{"model": "self-supervised audio encoder (BEST-RQ)", "dataset": "struck, bounced, scraped and rolled objects made by modal synthesis", "train_examples": 78125, "n_mels": 80, "hop_length": 160, "input": "log_mel", "win_length": 512, "codebook_size": 1024, "mask_prob": 0.08, "arch": "transformer", "norm": "rmsnorm", "norm_position": "pre", "activation": "gelu", "mlp_ratio": 6, "head_dim": 16, "fused_qkv": false, "bias": "none", "qk_norm": false, "parallel_block": false, "inner_norm": false, "drop_path": 0.1, "subsampling": 4, "layers": 12, "width": 384, "positions": "rope", "init": "kaiming_normal", "residual_init": "scaled_by_depth", "optimizer": "muon", "muon_scale": "match_rms_adamw", "lr": 0.0026, "momentum": 0.95, "nesterov": true, "orthogonalizer": "newton_schulz_5", "adamw_lr_other_params": 0.0017, "grad_clip": 1.0, "steps": 10500, "batch_size": 64, "epochs": 8.6, "lr_schedule": "step", "warmup_steps": 1050, "weight_decay": 0.2, "adamw_weight_decay_other_params": 0.05}
Rows from block 7, named by matrix and row number. Rows with one number belong to one neuron. Each number is 128 + 32 x the weight over its row's rms, rounded and kept within 0 to 255. All counts start at 0. After the name is the row's rms in percent of the matrix's.
# fc1: MLP up (model.blocks.7.mlp.fc1.weight, 2304x384), inputs 0-127
# fc2: MLP down (model.blocks.7.mlp.fc2.weight, 384x2304, transposed), outputs 0-127
fc1.1517 086 [ 81 149 150 109 134  99 126 112 171 128  71 113  99 171 162  93 123 193  99 141 159  49 145  99 162 120 153 158 164  76 161 142 204 136 162  88 146 143 113 103 114 105 116 150 108 184 139 137 121  86 143 145 118 148 138 177 160  79  72 174 160  97 113 164 181 156 161 149 115 167 108 152  92 126 151 161 133 107 124  95 105 114 149 115 145 103  96 161 106  68 123 131 112 188 118 159 112 123 104 122 152 106 108  87 143 154 109 178 136 159 153 114 117 110 155 107 127 136 102 116 114 172 105 156 112 112 154 127]
fc1.1518 075 [150 104  61 130 141 161 156 107  90 142 168 176 115 134 101 178 127 158 168  86 108 117 102  84 106 161 119  92 141 141 124 152 122 154 185 131 135 143 123 127 103 146 126 155 122 127  79 134 115 133 215 160 150  96  80 137 100 127 166 119  66 151 130  96  68 106 126  95  89 145  96  94 137 190 152 134 130 153  89 153 117 167 117 124  73  82  76 130  82 130 127 143 103 125  65  97 128 106 150 174 151 106 153 142 158 166 153 112  34 123  85 118 153 120  66 121  93 133 101 145 135  67 146 144  95 108 114 123]
fc1.1519 140 [ 63 154 108 100  96 102  93 123 145 116  73 129  62 147 123 154 115 129  97 132  96 107 104 119 100 119  70  93  88 165 118 144 117 117 112 159 160 155  86  94 152  74 107  99 138 142 131 112 121 176 199 140 112 129 157 179  67 156 110 174  80 110 152 127 169  61 119 133  59  78 160 149  62 137  94 104 118 181 143  80 100 162 193 143  92  98 139 100  96 120  99 107 100 122 223 140  91  93 115 111  73 152 121 118 125 122 153 124 104 128 141  90 163 149  80 109 172 150 162 152 146  93 112 117  97 102 117 149]
fc1.1520 152 [137 124  70 155  73 137  87 114 126  78 177 204 122 142 111 206 183 120 103  95 113 124 161 135 132  97 130 120 136 169 153  90  88 110  83 146 155 177  74 147 120 141 107 118 167 131 150  85 179 134 137 124 154 132 125 177 130  89 176 125 107  56  95 121 214 110 105 119 133 180  99 110  89 119 121 129  67 149 103 135 117 108 134 146  82  66 142 150 115 102  76 154 127 134 108  75 147 131  66  78 123 111  96 103 133 108 169 119 108  93 176 190 120 136 111 108 101 183 146  54 185  98 105  79 164 145 126 126]
fc1.1521 150 [133 155 126 165  65 132 114 111 118 134 134 125 147 109 117 142  89 160 126  56 120 130 153 133 152 110 165 170 116 105 150 113 149 150 162 115 103 166 112 142 113 111 167 117  89 122  78 121 254 121  60 117 100 150  84 145  80 160 136 125 176  65 113 123 171  32 150  79 141  93 135 134  99 132 150 147 129 112 196  97 118 104  98  44  96 113 151  62  92 143 146 108 161 126 173 120  92 124 120 142 115 100 177 129 112  87 174 108 104 108 137 101  91 193  96  39 107 184  90 124 124 113 118 135  64 141 106 196]
fc1.1522 058 [128 156 118  88 103 118 119 136 169 174  81  77  99 147 169 107 104 152 206  86 197 148 129 140 123 131 176 137  95 165 148 144 191  99 157 150  89 139  99 120 118  87  88 162 111 194  73 102 165 101 134 104 103 171 129 118 107 105  69 127 122  63 129 186 124  78 172 110 175 148 118  95 120 130 148 109 134 105 144 193  99 165 194 116 120 145 161 145 143 149 141  72  81 147 166 104 132 130 134 122  97 144 137 121 124 103 127 190 145 155 153  86 159 143 132  81 171  82  48 181 104 139 124 117 133 117  76 139]
fc1.1523 107 [130  60 156 102 151 142 119 118 121  80 130 117 145 161  90 110 109 113 109  53 185 144  84  89  80 103  48 160 166 125 148 160 146 133 144 122 133 152 112  89 125 189  96  74 138 148 141 145 127 101  87 157 132 113  57 126 119 141 142 152 174 145 135 143 158  92  77 128 124 158  95 164 128 155 135 128 130 104 204 142 135 146 160 116 132 139  79 152 201 245 113 146 121 166 147 137 146 100 141 189  63 173 106 111  89 135 105 157 174 112 151 108 167 128 180  99  95 208 109 111 150 115 151 115 137 112  99 128]
fc1.1524 057 [156 224 114 119 101 101  88 132 127  97  84 142  76 125  83  93 107 158  83 128 119 145 132 154 124 142 145 110 134 163 118 112  85 148 154  90 180 100  50 165 110 110  94 126 177 121 170 130  95 125  94 159  99 110  64  86 155 158  93 126 166 120 171 130  37 148  98 147 119 116 117 145 127 154 120 166 147 130 120 172 165 127 133 193  86 132 119 109 124 134  83 205 141 182 162 132  52 187 141 121 169 101 160 111 152 133 158  63  87 126 176 103 187  62 119 143 148 142 180 136 139 182 116 115 108  98 135 145]
fc1.1525 110 [ 96  85 147 134 169  74  98 141  94 163 161 141 155  97 102 135 118 163 139 163  95 156 109  81 132 119 114 168 121  78 137 156  69 135 112 123 167 152 121  85 119 116 179 121 141 106 149 152  74 160 119 162  97 137  85 110 147  98 186 156 149 147 108  80 143 178  77 118 106 136 103 105  74 153 172 106 107 147 123 137  84 138 135 119 138 117 141 177 176 116 132 151  98 104 145 128 138 117 110 162  95  70 138 128 133  72 122  88 164 125 173 143 124 141  56 146 163 114  98 117 137 105 170 152 106 100  59  98]
fc1.1526 048 [135 155 182 128 186 157 153  77 138  73 176 129 169 111 180 182 114 148 118 140  75 147 114 124 129 104 144  87 122 131 117 138 146 181 126  84 172 120  82 166 140 129 122  87  76  92 136 112 163 118  76  83  92 128 118 106 123 140 119 125 196 136  83 104 145 122 108 108 177 129 122 154 119 148 150 113 137  87 182 144 161 117 140 143 106 148  83 109 143 107  58  76 121 113 166 166 102 120 157 159 100  75  65  94 152 127 138 192 185 142 133  91  97 141 113 154 148 152  87 200 137 130 116 134 162 117  64 155]
fc1.1527 151 [122 113 124 158 130 144 118 135 191 128 189 139 127  94  99  82 150 118  90 151  91 120 125 144 142 146 129  79  70 101  80 173 128 136  84 170 127 146 100 124 120 128 131  76 109 127 131 103 103  91 157  97 171  70 108 132 151  48 156 143 123 111 132  96  92 107 149 139 148  92 140 106 200  98 149 176 140 132 129 107 117 122 119  93  96 149 218 131  95 122  96  98 152 108 166 134 127 112 153 136 147 148 216 134 164  87 156 165  88  69 145 106 120 118 136 107 162 100 117  82 179  83 139 123  97 131 172 106]
fc1.1528 080 [107 116  61 156 135 143  78  98 105 147 145 122  95 126 170 154 163 111 113  94  75 131 130  98  96 126 109  89 118 115 157 125  85 131 133 188 121 113  71 109 191  81 151 122 120 145 131 136  90 117 157 128 119 144 175 178 140 103 163 114 167 144 109 153 150 145 141 186 200 161 166 134  90 143 148  96  91 102  99 126 146  95  81 148 138 174 101 133 141  47  98 125 151 178 110 163 130 151 179 166 142 130 130 117 117 159 159 116  68 119 111  81 119 175  74 109 133 173 109 152  93 149 153 128  84  81 119  51]
fc2.1517 085 [ 96 183  50 140 120  89 120 113  91 110 111 132 143 122 142  78 132  89 111 181 148 190 125 115 141 167 167 145  83 135 159 117 121 143 180 159 124  49  91 120 179 144 124 100 114 128 157 178 105 122  90 171  86  92 154 130  70 150  92  71 109 187 129  60  60 150 177 117 126 120 184 141 149 117  91 107 165 129 207 143 120 148  98  71 114 157 114 136  64 131 127 106 197 155 160  94 152  78  94 124 122 115 186 129  84  51 124 117 106  80 131 168 142 112 105 157 130 108 110  65 163 106 143 125 111 112 137 179]
fc2.1518 076 [120 138 199 190 145  63  68 101 108  60  73 109 144 116 108 106  98 104 127 106 180 126 170 112 125 144 121 127 133 107 142 129 115  76 100 131 105  74  68 131 177 138 160 165 155 109 117 131  74 197  91 134 114 154 152 156 162 123 148 102 177  93 137 125  88 144 111 132  94 137  73 102  47 120  98 116 154 150 126 122 123 155 117 184 113 122 111 166 160 113 124 166 104 143 200 113 143 123  85  93 122 179 132 132  95  86 148  44 183 169 159 148 148 122 151 116 141 118 147  93  77  95 173 102 112 144  88 155]
fc2.1519 143 [ 97 117 121 137  76 144 176 105 151 206 127 172 180 131 191 136 154 129 130 140  70 139 118 146 170 133 102 126 140 115 158 196  90  98 153 153 127 143 190 155 130 113 150 142 113 130 110 137  61 139 137 164  90 176  83 125 124 141 193 142 100 164 142 129 167  49 107 195 143 124  88 180 164  85 191 151  71  89 100 122 165 118 116 156 109 135 107  89 104  96 125 102 144  81  77  91 160 137 116 113 178 160 122 158 143 122 146 163 102 181  80 159  91  78 199 158 148 134 144 134 137 149 148  92 115 139 130 183]
fc2.1520 151 [ 88 125 118  93 122 160 161  94  88 186 132  35 129 163 149 109  99 185 117 103 171 105 123 181 112 157 115 125 141 136  93 126 102 126 102  90 133 174 162 118 123  88 155 109 167 142 118 164 129 106 117  91 156 188 146  70 133 146  96 175  90 145 122  86  55 157 155 149 140 142 114 160 125 143 143 107 123 180 106 190  93 146 124 200  92 115 129 141 143  85 154 131  85 156 106 170 174 156 161 130 165 177 120 143 113 112 123 174 175  88  73 136 154 132 121 165 179 100  73 133 103 108 209 129 143  81 113 118]
fc2.1521 155 [129  98  96 194 131 142 169 165 108 114 100 127  65 160 106 158 164 115 100 209 165 151 131 176 140 142 128 137  97 156 139 165 115 153  72 144 159 129 169 128 131 102  89 209 126  95 155  95 142 148 197 143 116 159 139  74 115  70  54 124 128 183 108 105 112 103 139 158 117 151 131 177 113 123 134  94 133 187  98 169 115 115 157 123 111  79 127 170 164 168 128 114 169 100 123 119  47 126  94 116 132 118 107  58  98 165 114 110 156  87 150 129 220 151 166 170 209 137 111 133 164  94 146  65 155 126 134 178]
fc2.1522 055 [109 110 125 126 197 152  94 123 130 165 165 120 152 165 115 151  91 139  59 172  98  89 159 131 135 124  89 118 119 117 108  76  61 111  88 127 159 141 115  92 101 195 145 130  83 108 148 139  98 157 157 116  84 130  92 156 139 127 114 131  99 155 122  84 118 116 164 130 127 121  90 163 155 112 115 163 113 143 185  66 176  72  95 156 143  87  87  78 112  83 120 172 119  84 174 141 146 125 121 131 155 111 131 117 166 136 123 134 154 108  95 172 146 126 109 125 149 173 124  97 160 137 181 176 152 156 165 177]
fc2.1523 111 [154 140 130 158  86 175 136 152 189  76 132  74 131 120 155 121 165 115 150 112  94 170 143  60 116 158  93  99 164 157 113 137 146 140 110 164 133 101 154 138 117 109 187 179  76  89 122 156 180 118 111 121 176 143 114 120 140 157 137  94 117 161 152 177  91  98 174 126 125  87 167  91 137 132 136 111 119  73 161 166 127  96 145 181 159  96 145 131 158  87 122 128 156 150 151 135  83 184 131 150  85 129 137 156 165 113 114 131 157  94  89 102 121 103 121 156 112  71 111 106 168 106  83 159 198 193 129 146]
fc2.1524 053 [118 134  84 142 117 197 165 147 149  89 153 126 172 158  96 123 130 120 149 152 178 172  92 123 139 118 204 112 101 128 163  94 158 151 139 153 108 155 151 156 123 152 128 140  96 159 109 134 173 169 128  88 106  79 157 141 159  79 161 176 120 141 144  98 173 152 131 131 109 101 133 105 100 125 177 115 147  81 151 111 162 101 148  50 151 169 192 139 179 157 169  78  88  67 139 128 144 122 121 134 160 158 141 157 114 182  89 155 181 170 142 102  68 132  75 133 110 135 124  99 144  99 113  69 171 172 152 131]
fc2.1525 123 [113 133 137 120 114 166 155 129 149 129 130 125 102 159 114 107  91 122  96 149 159 132 156 148 172 114 177 170  73 147 109 141 140 161 106 109 115 107  73 151 131 145  97 146 145 144 102 120 126 159 135 142 149 126 184 118  98 221 157 165 139 131 123 115 104  77 135  98 163 150 145 124 198 113 153 174 124 121  91 140 132 132 131 163 152 155 112 122  96 100  91  82  69 147 139  74 154 140 149 112 146 141 146 133  69 162 151 123  92 112  92  85 216 129 187 135 122 136 150  99  55 152 120 183 164 103 180 148]
fc2.1526 045 [ 96 122 109 111  99 156 151 153 151 148 114 146 108 122  84  50 142 112 160  80 118  59 110 121 114  73  93 133 120  92 223  83 114 106 102 134 143 149 135 107 128 135 118 117 154 198 152 137 119 105 122 141 160  83 106  95 157 150 121 142  58 103 169 153  88 116 139 146 130 116 149 103 127  90  99 170 112 159 104 128 108 108 186 135 141  86 141 126 143 168 182 124 134 164 155 116  85  81 115 120 123 127 139 122 106 131  85 109  86 155 171 118 179 153 145 117 155 124 177  90 184  92 155  75  97 117 202 117]
fc2.1527 136 [127 134 116 128 127 150 141 198  94 105 143 112 138 158  98 132  91 116 160  87 144 120 133 112 129 134 136 137 153 170 145 164 134 132 153  76 170  82 107 158 110  69 149 196 121 129 170 123 178 123 122 107 141 138  98  94  35 175 168  87 124 160 124  93 124 125 101 155 119 125 116 174 136 109 130  73 168 119  74 131 141 111 107  87  90 118 123  93 182 105  98  74  85  96 103 144  85 111 139 120 126  94 163 148  99  93 123 193 151 146 113 101 125 164 114 148 138 125 130 134 135 113 202 217 138 135 156 145]
fc2.1528 085 [136 140 142 139  98 143 134 140 170 140 154 115 194 102 123 118  90 148 122 144 114 166 106 173 113 156 120 151 139 154 140 159 115  57 154  81 107  90  75 161 128 203 154  94 141 101 141 136 137 112 138 157 140 123  84 127  83 112 106 124 145 145 161 156 129 128 166  50 114  95  97 122 144 112  69 179 198 122 188 129  77 126 185 132  91 119 152 133  90 119 173 101 106  87 124 110 186 149  75  75  82  92 138 151 115 102 107  54 167 155 124 188  71  63 126 156  74 124  92  92 128 132  98 115 141 159 184 188]